From a checkpoint of a small multi-label image tagger.
Training: 10500 steps, batches of 64.
Rows from block 5, named by matrix and row number. Rows with one number belong to one channel. Each number is 128 + 32 x the weight over its row's rms, rounded and kept within 0 to 255. All counts start at 0. Numbers have three digits each. After the name is the row's rms in percent of the matrix's.
# convs0: first 3x3 conv (model.blocks.5.convs.0.weight, 192x192x3x3), inputs 140-159, a 3x3 kernel for each
# convs1: second 3x3 conv (model.blocks.5.convs.1.weight, 192x192x3x3, transposed), outputs 140-159, a 3x3 kernel for each
convs0.59 100:091128108137139129134133143121104135081154208092082134093124104100151155140096133098142171178137103147065174137139154112098212061127150077083186104062176114143177100145125124148163122109141094102164133054107133109128123115123141125144125156146168119123154108108158136087120093162148112123114117101149143152149122116092120148183148155145125140158128100141159135079140161104144167156132061212105128147122109092130120135124132124125122106115151118125217127164196230129205242084181160114145149184101136123133125130151114125124070123158076129152
convs1.59 097:091137096118151107111070092100125129063138151102116122121168125121147134093122100135106125174137119167175093169117149146091131108078081120128133082126126127157140128093110122158200127121152130105131103128118122128084143160129129130112162120121117145091161162141094164141124165175113121129141103123140148134139136128113148087118142159060131136117120122207136031216133064150143126141153158106107150080140127195162112134137069132179184131160163120174143129157068112113191052067152087040169100109104144133101141120131047171116059181119118165123
convs0.60 096:143142133138147134137138147198191183160128128113098053148142173119169110151148075094199156147186093111090084140122118124182139050081103125151158222137191170180189126110134100122110085112122039095128107138136132145135246147028162220122113163133121130189159147131139078120107073093162125130090191123124119186136111155154113131183053088166117120173135140114134144137131071134130136100140145098132162095068148140137104088110150115135159155170111087132151059100141129145072102160133138165157206122130219115122139132144124147104121156108143168130
convs1.60 102:066117126134128117158160139174133126104112104120146089119121107146151141122121095095137133116146096132154134094100065149103095178150131115144043123182088090132129145166135170126115090093094114135164092129125119092139142095080124164064137146123114185138146136122090131107122131166074091145062069117138152123127092112115068136123085131131070112150182160198147136151103123124120098161220135138153120094120004112190155119187213121130078124141068128122087081087064068152146071084132106084150191113115147112134122144129090132129138123109126102084
convs0.61 103:117139137137155158135133130081110124126119137184175139141170126137127127118136172121065114092116113177158129076137137162126126181170146056110075078101119158117112173146132129080107144141110108061105124145140090127096134125155069098153140131234191200133180134124121120142137157120118084122060094124113175191130141186191133143106108152108106131132127152110147130105159133172136156035101128122159156155092140160136100163186101132116126126055132095125148121168240163119073093099083093148144151129102127127114167099082129159160157178099180130056
convs1.61 109:106090093128119167124138109141116102131128099181124084158140152115160081123129110086151150090100139190108105106117144140153130132154070106116107122138092141158125136117127143167181109129141147125111125124108132142141124144116127092130105148109112128118120130141164141150095146153099099131101140173137101139125141135115204139154086186103142142113101066129141119117117054122102115136148129127106058115093085143151134089121109140143167220153107138089109128085049125100116117115165105147130082091121059046145154127173128136130111164168125136147
convs0.62 101:099122107107137128129139129158133052115168124104099140123134185167147114126079158122167121092146097099052164058103123105112171133060132163130140133118064122116072140132137139118121135126107096106105128095166147119124113137093138185094142135255129167148126164136092174150120124106183162120170180151132127041125163083108132144134156132096129143114128061132125143130105156185112158101128150073135109121192155121158109117164137127119139112141135127044106086156181128022090160051058130174113097169123129155130106073077129110128119126130125126166
convs1.62 094:128069178129130139111156159057148160015178161098122165167191113096174124088131162145202097153117070196133139147122197162099092119135129120129163121136164128172234125133117148138080112155131130118158124161144128186171149130164135137108128177137178139107136185135137129131154128105086154165123098130155117084125200131109151172144152140116129063118122130148125128109075126062078112198163114118134111111131150141104174174137103135132121149169147186147143117111077169127102165082159104103136104072108033157118143123105150142111192121152207142155
convs0.63 099:116179130115140106104131108130114174119153154128124085155083090138120082081102090096133129126137085134119090166133177120058144109138086069172152152139143175131051105126174158137124158181150134081120148144163128106054143131114144107170114072135104113146139156116137037113052131157150164143093089124137122141153168180152154197106221153049050086093127186092119097116175162112106089106133124152109102153189135237154108103106134135142127156101050174124133152087103083143174068137129017135083116092130109101097143122103160125137172113137102087114
convs1.63 101:132172138124127161149140102124082080202145142184110127150104073162121161131141122105119177121107134127120094130137098110099111085076061113078138167154086113070091118126129107090144096121136097164130105186232123172124074094102142147105107120111132073108139128151138145155124100141137106112110067128128058066147093092115113119091135157068039134156141131147153088154128106105092059134116096143124065132119125132104106131137159179129131107113105069123170091135151114096135103145106124118114109159122133120144147061159130121145213149134069177204
convs0.64 100:127113119123121127118133130109156176126135133182128098131081155105101155125133152120126108134145197146079133181187122123144137128148095078149139233176181253142046128084117136069129105115125045130154103166147191155088189111156121065151156114063138068135129099138137109137130129113132191071173208179130137162150108162098063134166135156119075116104115148153150142140151165167127105134162149075093117125127132084168120108086165099136147079189185055100162151119096231136132197174134084143156128101121103120148114141170109141121121169107134124122
convs1.64 106:101126123142124102144142164138157139086105140157144104193139141199126093168103129062149099164125146129109116115145136060143177160136127093160102133175069119159052131091169139098127131116113114121111100125172182129142176063058120083125130177112149102118157125131108095183133150170169167126121075100139078163134120142064181191121096136141106130197156153186167104148129107136148111135156126136129068170130048146045118140116137136135127148108083163116099115114139129103109108126115053168137136063148156139142138131173117142135077094075070038087
convs0.65 099:099117124115123124125120121165151095144132093130167130118128167122075131112079109125049122121127128148127092126113079090198134130117147064066125030060089134129134117117124139146098127130110117158139073127116111132113100145197110123059174077105098132128152121147130136112086142068093148134159120134109162182128109143141137164121129115096192181187027124106186153054168133078150132121144172117091133128097151114082117074183130121087143088159160126165070139172169156214077133097153162136150092130124102170119077115100132088073109111138113109125
convs1.65 092:048140133125157159100186185137122165078119178100062132140124177140115148076096145196128109170169166112155146121159184121096128169110144121158120117149107144132107186139146137092116144121134153129131147110148148114085126135134096106149112150153110099128144131135117125077105093167122139159157128126141173177111104141068095128082131136096131151160146095232085046255133048138104021103129152144098148097112170107096136132153159177185148139179145140161146045117122162110130087147125085169166134138133126126106186139088160192166148083134185129084
convs0.66 101:119103119114138118132113114076090119151118123123142211100091074067175131060129093030086145047195145000123160081177143110123157122076128072162116137157150129174147060058164105129159118118117130161127168113140206132152133197092130140132116124159099108166142106137152130082113077140147065178178068118139112150152129184100116126111150154141153188157036096133162119075113148112121156121119139105129145160098133072099102121163117115067119133181078129169096137135101169138082179125140158089123110145048075123128144095156119118130092139101026102152
convs1.66 103:101151129148158114133187122102181114102153164071099179101215148140144117122141112199164080171183132118123170127079151152106135181107080119102156125100206165107158102118105114118137153154128123156113140128151104085165153137087144171104120212125158117133135125147150152148130142135057142097017119116066111132089126146112130130122159158119124082134161123110129091094158168145195137140097153151130175145108197105150137123173116147163136146127162153136133150117080172093132179184127135109167095103141127129117095141137064149108063133063152122087
convs0.67 106:131130128110130099126129126124111127104101148135067077180147123135095172104105119110137146139154144129065081117116105168092071158128075147188162129086083010112180173108102170152115169123140111118183132093110008144170161164163105115129137120146152127104119091107120184099135128095132144139166171110078131138130104097158146124039129111167162096129175098131126142142108145130072130226177124161098116100101138081129129109135125160118141158122119172173190128125134158147151084147175165152111097100138096103179173131146134128105111150135074111117
convs1.67 116:111177117103135127076124106140119090097124125101160122092054168135062145125172156094115135090142131147153141140152157134175155105122140128139165088098077152165136110151144052131144045114162125124152054105111092153100097172172155178222130113124175105128154119107149094136120108128101130075092147129108103123074081110069092139126132125058123142084097089145146222149163146101125126158159148047134150098198204084138158137120084124148142122121093114047088180085126133141088138201122144110087113124161127124090128150181136135126106133101185084119
convs0.68 098:176175131174152138148119130104139114115134149079116074137050124110152191166176113113160102116182172143128100134127105060085118100094067148163107117141103154121118174135082163141123150128100187178103061139087068141137051085122176150133135042058141166163175138082142121106154137075125133105154157140118083130112068132109141090123125143169118106118112122130135104150131110081090135102111099140176100142133063138115080128126113089090120081087114086128113143131104112139097114157116144111115102127121133166107118149121145144124158165131118138126
convs1.68 082:134050109163165110129054088139146076082072102116114137117107085129139046135143108084086142069129137128173121150097112071097135145156140166100109149107181103125212120158116200137105139112153076112113128061013137044136156195180153064114148131084133128171067128125101157079122123066128128125117096138135171148141099111101091145131151132111124125116124184094090125162164185165124140115146094169132143191138119125084103121087117137141157158117100133150122120126159134171168103103155129125133148165135164091058096154137172152158095121114115129162
convs0.69 102:142115139148115132159121131011051129117100134048131135162101107084074137108078120133108172181124163135194172113127144128180116037172173130123160160147210189227212150115154119107100143143109106101088119091130111135143155075044121154130126073105135142205143144130162148111096125093118106136111078102131098097137134109121132111231161129113093084060109159096129122125132130116119138153140148109120143124093091113155134188130157143156195071060138095085170140113135184124066141109119115108125129146108194174124130126140085103100086107069130147093
convs1.69 107:125105136091075093087119102171168138187135123171136126139135077124176080141135158111126133137133125098129119184151084204162068165129094103114176117068134122108150091116082118100143120139133118123128097117119125143104149099129146225120106082102095173126168207096182194119109115144117057090088116107142122072134131143140086091130148207161151223082123142233171141129089128089090132139128086106131086173163176138132113090155131021073131140129136077080118139123140106080081082160146121154135103112081091100120119148093133157164142169121129123099
convs0.70 101:118151119134138110124136127137151060067143067143162131092131134074157124095160218100159128128204084142215131092201127094138087161166108170164196116107065125090080126085041130069068160089171203160155153114108140116087119103097130148211106118167082112140081160132129139133138170079083106085123112180116128127112156122135134110110123070102121124137188183119102101095120110110107107080072141076064202134166141023124104142147110152155149086079138143134184138141126174159128129125108116037132097124082123122068161144136170136083124124080127158092
convs1.70 103:091114104116132094091128113091111113104109105119094187156162127116088120118104117128170131084152171144129119140138131136154144133160109106135125138176138145136104145132133111124129118081161117147152129124101101071116142075089125129147136067134131122142058151148069158141131127144051078128090108078152153122120122160090092114135082123119109178085091172148094164123085148180124176177187121143149125168164116140146118054159083107199105103144124093117111151129163151135102124137139091109114116112153109131153109113175092163118133141141097116121
convs0.71 098:167170144153150124114140128095121156099144104163122111167151185201100121094122089144210126141082131101112127111165091185143122180115130000122137111179173151177106083098139083099112123124202032128139178208170178200085222233227103155110140116113110095104095116120124130119121121114162149131117172114125125147124122121160139135148079125137126078114119124100105197099114125128133124211153163156096114116098074144132132145081064057123105130160187183161164123127088124126090095135110112111099135127109144090118124088111100125123128132127122141153
convs1.71 098:148111102129145129152073138140147160190137141137124138090115128208171130155056146130109113105127110067046153088145111078097116185146158127151133079091062157129107160123135118059130123165114128126103157122143176161142098112083153121109075177183138133084093123074112139080081129203152099145159071083100186118132114174113127172125103142106090097156159174185123132135084086141049069168153137100073060136058100143114185166120162115154143096064105170162207205150077126096120073129138147194118178114104124137117128144141117133118105086105142099120
convs0.72 098:156131152116111124132126160130111149067138248125094207127083155101087120120085193140136074098176128145142125119135128080120141164130129203154084131154124033125106115120127093132155091128168114129059122135095131192111135142135126123126136133104135145210148156178101086118147110136169146115178134081143131121161133071115130077211170037116109123216084118140139142111146130125106070151143111110127143173131139133115065103077110115126054131093096189137103133172104130168169047181152158102097108121107115084124165128105145118102126110105128129112
convs1.72 088:196116158132111124164130100112156136132143132128053081123086066125122088088125127063103088169110116115126079125115123170151169192168128141149138138089132119122138113109066147154068167154120155147144134118180131059076137099131151129127107102050090111124095138121113106026132136063093144158028157152070121130160128069168099119120099129108081083127168110118096109136155160116172166095090045131104101071120091177101120154071179108108139183123129132107172131133087122080116153102119156135115157186093221143093192195155078125143109148162103129181
convs0.73 099:112130106145140151145129125122130124095064121085067121083129169115081195192194142089134173035134123134108041133159149086141141096070181207155122113128117046054061129103107142129133141137122180109160220142110149081061141125069120131158140151081152102116133109116131131104114041124141101100159177132167103141091146135090154086115113205101105130095111135177157134128121139110107114072126144135196097145214160171127142087077171112126192155101120153082104156108035159111118145158081156173110206184129119084147180108153089132129122117111101064129
convs1.73 104:099103128136156083115137129108164123147174105175129118129075120165161094086127124142101127215138102216139152126109085104145115079157105167133137109128094100141111154100134092105139107082134127170126076129200095129184145167181125055098128159093105188150128196176160137101141153090160168139121175162160107151102093136049110103146081112097067078154111118132127110110169109094129088201166124155161188138182139198098149134109163137163133121104125093118121120126135107144106095137120094112136143106140150152167105167157150129081170155152209139160
convs0.74 097:132098147120135130096120120129091117103122133096139095148125154123145181073092126209147169121124160135129130101144096098101064141128136180180198094097110053005097119154090100095119086127178184172145131137105095119169162128064130148109131156177109177114115135132135135134130187165135140054126052087129141122133147154133122128118097095171182104128118078141185083142107125115141208089141132146149151120118079081111114169175097080100095149190198125129151125137148162131035138090124080175203080129104150113051075106028121116086130141079160149126
convs1.74 087:102128135149129151046145180115167134130095136179094095155213144113116122086122105108122101126156146104104135109139195100139094148104155165062102151071126105068102118160149111147132086079114062051116092106147162125116170157079049150125137100155072169128122133134150166118175177145115140145038096128131103111111143099157127114139108113134117114094135163158117116127096109124153127180191133179127090132132123153118137121114109130102127115149154126138162087068113216176095210117119105152157144078108077206168122183179084052085107132134177128214
convs0.75 100:130162125152163132130168123127186122143139075055138148132134118177073048134129129189152204107155174168197185116147052092148095149167119189218173016113081147149113109135160115114122057101116171184179068124130088151124130068132115156092103088099098073082130106147108162147133175140172153123146122054131130104137107137118123166078208082147115132158128160155163118124141119107086123076108147139111106158157136133157141126121142143136155116180113151163068130126151103096118142191103122086134132158126172095103184113136151134121119141145117135129
convs1.75 100:182174133169174129115113184097120128061090103128146105084111187129091142126141149105114120118097042110112158157154064136153036145070064127173139135147173141124117101115099083089132142130095174145119126116136070129195159144076077123166120142102157151108132173137083109088114127104099171103078144134107086099117134111090120094094161251110094138105152124158125131166161151077109125130167166094061107084090117160086115106103162141149111130114178115149120099155072132123139161136126084123151165129099176133076140133076145081092146122077125117150
convs0.76 099:159138144101117122121128132092119128183114035115143137131106096117118084144151176170164134065077149092093079144156185149112205128129140127175159123122130163121136133171096148150139100121167112147065136211125150149133142126157123134115124148125102140095127091118102155112115130123124132128126118138118123126136094091128158107120171224107106109141133157122160115097103098097125110073094126134144137144113099135125194085085122164128125113149125100134173179135126140159202120154158107088094080113240124137112179126168123141128093135133074091085
convs1.76 105:082096146146112119110136117088085146130103149164117134147177107068160099115110091105109086084085113144203184131140040103165099119129095122106137135111123138125082129137151146181190111110057131117112164126102126103137094066105123187155108079111160114121127166139098143109100125145122158122108143041131115098143120135095159193099049059084099109131120073127121135179124165122110118118117066124109107154148122137140115094093117123125229144122142190113055066100129096129160116087139112090133091130100103151116222154144123130098140116133123148071